config = dict(
    model='sound classifier',
    dataset='phrases spoken by 400 fixed synthetic voices',
    train_examples=39062,
    gain_aug_db=6,
    time_shift_ms=100,
    n_mels=40,
    hop_length=160,
    input='log_mel',
    spec_augment=False,
    win_length=400,
    targets=['speaker'],
    num_classes=400,
    arch='quartznet',
    norm='batchnorm',
    hidden_act='silu',
    depths=[4, 4, 4, 4],
    kernel_size=13,
    stem='single',
    widths=[96, 144, 208, 320],
    mixing='cutmix',
    loss='cross_entropy',
    head_dropout=0.2,
    init='xavier_uniform',
    residual_init='none',
    optimizer='cautious_adamw',
    learning_rate=0.0016,
    beta1=0.9,
    beta2=0.99,
    eps=1e-10,
    adaptive_grad_clip=0.05,
    magnitude_pruning=0.7,
    max_steps=11400,
    batch_size=512,
    epochs=149.4,
    lr_schedule='cosine',
    final_lr_fraction=0.01,
    warmup_steps=1140,
    weight_decay=0.2,
)
Rows from block 12 of a small sound classifier, named by matrix and row number. Rows with one number belong to one channel. Each number is 128 + 32 x the weight over its row's rms, rounded and kept within 0 to 255. All counts start at 0. Numbers have three digits each. After the name is the row's rms in percent of the matrix's.
After each channel's rows are labels from the 100 clips, of 14848, where the channel reaches its highest value: "responds to" is what is common among them; "loudest" is the band of the loudest frequency at the time of the peak. Only what is clearly more common there than usual is listed. The data: phrases spoken by 400 fixed synthetic voices. In brackets: how many of the 100, against the usual share in percent.
# convs1: first pointwise conv (model.blocks.12.convs.1.weight, 320x208x1), inputs 0-103
# convs3: second pointwise conv (model.blocks.12.convs.3.weight, 320x320x1, transposed), outputs 0-106

convs1.229 093:128099097128179128128128203128128071128128128093186128160091128128128128128182128128128192128128128128128128128128128128128093128128128194234128128128128128043174128128128128070128128128128128084128128091128128087128128151128128163128128093128128128128128198128128128183128128201128128161059092128128189198128128
convs3.229 109:128128128128128128128128147168068049128152088128128128128113128128128128128204128128128151156128128128194128157128178176083147168158173128128139128128128128128128178041128200088128128088128128128078128096128128092128128128128176128128128128128128128128128128085128206128128128128128077128128128169128128128128128128128128
responds to: child-like voice (61 vs 22.4)
loudest: 500 to 1000 Hz (44 vs 21.8)

convs1.245 106:128201085164128111128128128128068128181128128128152128128176189128128091100214128171128128128168021128102089128150128128053128128128077128128074128105128128128128091174168158185128128150195128128128128128128128128128128128128128128128128128128231128141181184105128128128128128128128128128128128071128128128128128
convs3.245 091:128074128128128128128052128128128128128106128128128128076128128128128128128128128128128128128128093128246128201128128128005188128128128128056200059128178128201128128128128128128128128128128128128052128128196170128128128128128166029064197128128157181128128128128128128004244072128128128128128128083184128128128128128128095
responds to: slow speaker (44 vs 20.8)
loudest: 500 to 1000 Hz (44 vs 21.8)

convs1.317 092:128240128128043128128128162111128128128128128128128128128128160179128128128128128128128049128128128128148235128061128128177128128128128081128128128128128128128209128128149093128128128128128128128128052128213128128128128096172128163128128128128128188093218076128128159209162102128128128128128195101128128128037128
convs3.317 101:164128128128128128048128128128195094088128128128128128128128043128089128096092128128128128128059128128090199208072153128128128160128167209128128072128128174128128128128169154071162060128128128086128128150128128091107128150128128105153118128103128128128128190244108128128128128128128128128169194128128095128128151128128128
responds to: child-like voice (93 vs 22.4); pink noise (36 vs 12.6)
loudest: 500 to 1000 Hz (68 vs 21.8)

convs1.102 096:128128062128173151128128197079128128128058128185128128128128089179098128128169128128128128128128128128128128048128145128062175128128128128128109128148128128128128128128128128104128128128210128128128086128128128090074128073170128079128128123128128200038161054173128128095184128105128128128128217128128128027128124
convs3.102 116:128093128128159128128128128176128128128128084162128128128128128128128128128128128167128068128128179128128128128212173080128128128091128190206183128128128128128055184128255128128228128128173128137128128128154128128128128174128128128128097206128128128128128128146152128128128128188128141128087199128178128128128089158128128
responds to: child-like voice (69 vs 22.4)
loudest: 250 to 500 Hz (50 vs 23.8)

convs1.191 109:128128128128172128128128040128128128128128056157128128128209128128128079128052160128128128128128128128238128128128128151128128113128128128157195128128128128128128128166063128128128128128128128128073128128128128128219128128128128128200128128128128095151128128128128173128128087128128128128128175128081169173128128
convs3.191 086:165128128128128128128128128128006128128128161128128128128021128128128128176251128128128128128128128128231128128128128128128128128128128128051128128076128167128128128128178128128081128128128236096128128128128128004128128074128128044128128186176128128128128128128128128198128128128095128128128128128128128128063128188128172
responds to: child-like voice (60 vs 22.4)
loudest: 500 to 1000 Hz (60 vs 21.8)

convs1.26 097:128186128128128128128031128128062128128128128156053128068128128128176226095084128192060128128128128084088128128128128210128128088091128195128088128128168128046154128128128128128128128195128128128128125128066128075128128128159128128128128128128128150074128128128128128128128173200176128168189128128128128128166128
convs3.26 113:183213166128128128128128128128163128197190161128093100128161128061128128160128128128128058128156128166171128128128128128128179167128120128190197164128197128128128128128200113128128128168128128183186178161110213128128255128164128128128128128183165224128128176217128128164128128128158128128128154128162186128082128161128195
responds to: high voice (64 vs 24.6); fast speaker (46 vs 22.7)
loudest: 250 to 500 Hz (49 vs 23.8)

convs1.32 092:128128128128042128035128128128128128128128128128172215128172128038128128128128156128161128128114066128128128128128091178128128193128128128128128128128094128128128191128128191128128133134128128128128128128128128128128128098128128128219170048128139128128128128128128128128128091128128128052150128128128128128128215
convs3.32 099:128178128160128128193187172128128179128128128128128128128128128198128128033128187188152128068196128128128128190128128153128128128119128128090128128022128095128128064128167084093198128128128128128128128148128128128230128128128128067128128117128128128050128128128128128108128128128152128056128128174128128156128128128110128
responds to: low voice (88 vs 24.8)
loudest: 250 to 500 Hz (54 vs 23.8)

convs1.8 089:128128128104128128186128162128128128128128128150128128128128059128086128128128128070166128128128128128128075128128128128128128085128164128077128128128128023128128128128066128128128182128128202128128128128128128128128037128091128128128128115114088236128128069128128128067067128128161169128128128128128128128128128
convs3.8 107:128128086128145128175128128087128128101128128128128128128128128052128128128128128128128157128128128128128096156128128094128128128128128128000128128128128128128128128000128144128128128128043128128128128083128128031128183115128128128174128128128051128168076168096128128128080128128128084128128128095128098128128080128128128
responds to: high voice (98 vs 24.6)
loudest: 500 to 1000 Hz (48 vs 21.8)

convs1.307 097:095128128128128128179128128171128128128128128128010128128067128128128128166128128180128128175128128061128128128128128193128128128128128083152128128128128128128128128128128128128128128128128128128128128078128128171128128128194128128128118108128128128128165128033128057128128128082128128053086143142128084076049128
convs3.307 112:128128128128128092128100128128128128087128164128128128128170128128128156110157179128128128075128128128128193200078128128137128128128128128177128128128128128128128128098090155128159249128182128128170150128128155128128128152128128202128110128128162128128128128128174128106156128128128211128128201064128128128128128097175150
responds to: child-like voice (73 vs 22.4); breathy voice (72 vs 27.3); bright voice (60 vs 26); slow speaker (57 vs 20.8)
loudest: 500 to 1000 Hz (45 vs 21.8)

convs1.24 098:128128128128128128128128128128128128128128128054051128193128070128128081128128128128128128128128128128128128128137178128103151090128128206248058128128074057128128128128128128128182128144187193128128128222128128128128067158128128092128128128128128128128163128128128128128128102227170128128128128128128063179128128
convs3.24 102:128128128128023128128128128077128128165128128128128128128128128128128103128128128128128128177128128128128128128128128128253128175128128189098128128182065128128128095128128128185209128128206128128128128128121128128128128128128128039128070128128128160195128071128128148128128128128040128171128128162128128128128128128128128
responds to: slow speaker (42 vs 20.8)
loudest: 500 to 1000 Hz (60 vs 21.8)

convs1.125 093:128128128128128128128128128128128128128128128128172128128128128064128058037221128128128128128128128168128128172128128084128106128128128128164174128128128128128128128104062128154128128116128128128082072128128099128128088128155128092128128128128128060067176214128128070188128128128128128048128128128128167083128045
convs3.125 096:128128128128128090128051094000128128080057128128128128128048128128128168128163069128128058128128128128128206077128128067128128128128128128128128128078128128020128128128128128128128128128092232128173128128204128166128148128055128055128116171128128128128128182152075128128128083134128128128128128074128128072128128084128163
responds to: child-like voice (86 vs 22.4)
loudest: 500 to 1000 Hz (53 vs 21.8)

convs1.233 104:128128128179128026128128128128128128128128128163128128040085128128128128128198128181078128123224152128180128128128128128128128128152128128128106128180128128128128128193128203128128128128128087128163128128211128128086128128103066128100069071128128182128128128128128080128159128128018152128198128128128128128128128
convs3.233 101:128128128055128043128128128166128128179174064128128100128128128128128090128128059128128128128128128128200070189128077128043085054040128128128128000197180128128128128061128069050128228128128128128128128128180128128128126128128128128070128151128128128128128128128128128083128128128128128098128128128128128089128128128128128
responds to: low voice (78 vs 24.8); fast speaker (50 vs 22.7)
loudest: 250 to 500 Hz (54 vs 23.8)

convs1.284 097:128128157128128128128128128091128072128128128090128128128176128128107128185128128128128082122128128128098128128083128128128184178024128128128128128128035128128128128191138086128128081091128128128128128128128171128191079128128128134128092067128128148128128128195128128128128150128128128128128074128128128128128128
convs3.284 102:128179128063076046128128128066128202208034176128128128128128128128128128085152128054128128128128128128152128056128067128180128128128128161166065000128096128095128045128128200128128128128128084128152128128128128128128128064128085128128128075128128128128128128128128128128091128128128075128080128128161128163128128107074128
responds to: low voice (54 vs 24.8)
loudest: 500 to 1000 Hz (49 vs 21.8)

convs1.253 090:128192128128078128128128128128128128128128187128031128155128128065128128128096128128128128078128128128128147128090128170190128128128128060097128128128128128128128128128111128128128128140002086128144094128211128128128128128055128077128128128128128169081128128128128128199180087128069128128143192128128128067128128
convs3.253 106:128128128174105035128157128128095128128128149128128128128128184164078166128160128128128177128128128128128109128128080128128128099089128058060090137128128128094128128128128128128074128053079128083128128128128128085128128128075200128099173128097106128128128128039128128128069128128128128128128128084128128128128128128128128
responds to: low voice (50 vs 24.8)
loudest: 250 to 500 Hz (50 vs 23.8)

convs1.27 091:238128172087128028106128042071128056096128080128128093070128128128128185128128128089195128128128128128128182128128128128128086128000128128200128128128128128128170128128128128128128128128128128128092128128097128128128128201215128128178128128128128210128128031128128128128128128128128126128128219128128128128128128
convs3.27 102:128085150143128128128128128137128016128128128128128128128091128128177150128144041128054128128023128128198128128087128128135128128128128026178093128128128128128128128128074128128128128128128080128027166128128128074044128128128128128145128128128077128128043037128128090128128058128098128128163128128150128128128128103128128
responds to: high voice (69 vs 24.6); bright voice (60 vs 26)
loudest: 250 to 500 Hz (52 vs 23.8)

convs1.225 088:128069128128042128128128198128128128128128128128128128128128128202128128128128043128230128128128128128070128128103128067128128128128128128171128128128128128128184099128128128128144128128128128128128128202128128128128128128128128128128128188128093209193128163167128132128128128050128128171128069128128128128128128
convs3.225 109:128128147128128128128128128104076100152094128178128128128128128128128025128128128090128128128128128128104128128128128077128084142179128155128128128042098068128128090128051085175128000128128128128149128145128075128128128076128128128165178036183128128128178128128128128128072128052128077128128128128128128075128128081128076
responds to: rough voice (70 vs 23.7); child-like voice (59 vs 22.4)
loudest: 500 to 1000 Hz (48 vs 21.8)

convs1.81 097:128170128128128195128055128054128198128081128128128128107187208128128128128128128128128128128128128128128128082128128128128191128066128153128128128128128095128128173128128128128128128128128128128092197170128128128128189128185128128128128128128128180128238171128128016128128056128055180128128053128128182128068128
convs3.81 103:196128128080155073128128128128055087128128128128128128128128128128128231128128128128196128076128152128150128149128128128128128128157128117128128128153085128128128128128146103128096128128128128128128128128092151128158128128128096128081128128108128128104128128128104128182150128128128128128059128128128128052083128128128128
responds to: fast speaker (48 vs 22.7); white noise (41 vs 12.5); pink noise (38 vs 12.6)
loudest: 4000 to 8000 Hz (37 vs 10.6)

convs1.9 102:128212208082128196161094128172128128128128188053017128060128219128128128128067193128092128128150128128128128128128028057060066128128128128128000128128128128128128128060128128128151079128086164128128128128128128077128128128109128054106128128128128128128163225128128128128128128154128128128166128128128128128128128
convs3.9 096:128128128128128178100128147128166128128128128128128128128128223128128128128128132128128128128181128128128250186128187128128128164128128243086192075184128128128128128128128128128128128128025128128096128128128128128128128128128128128029128128128128128128179128128128083128128128128128169128128128128128128128128193128036043
responds to: low voice (62 vs 24.8); bright voice (58 vs 26); wide pitch range (54 vs 26.7)
loudest: 250 to 500 Hz (51 vs 23.8)

convs1.100 099:128128038128161128128128128085128128056101236128128128128128128128176195128128128128128128128128061128170128018076167128199128128168128128075161128086128128128128128128128128128128128128075128098106128088128128186128128128096128059237128128128128211128128128128128172050128086199128128106128045128075128086128128
convs3.100 092:128128196081128128048128128049128128128128128128128128088233102128128128128151188128128128046128128128102128128180128078080128128128128171128128128048128128128128128128128165107114128128128128109071097128160149128128128128128128095128128128128096128128089128128128128128128070128194086128128128128128201128128128128128128
responds to: child-like voice (55 vs 22.4)
loudest: 500 to 1000 Hz (57 vs 21.8)

convs1.64 090:128103128128128128128166128128128128128155128093128128062128128128128173128128128166128128128128128128128100095128128128128128128160128128255038128128166128128128128128128128128177128128128092099183201016221128128111087082190128128128128128103217077128128128067128128128128128208170128178128128128128128147128128
convs3.64 105:128062062128128128203128128128128128128128099128128128128128180128080128128128128128114128128091059128084041078128128111128128128014128128128128085128089063128128128128128128128128059128095055128128128181101128128097128128158128128091111128067128128082128128092128128128188128136112104128172128073225128050128128098128049
responds to: high voice (71 vs 24.6)
loudest: 250 to 500 Hz (52 vs 23.8)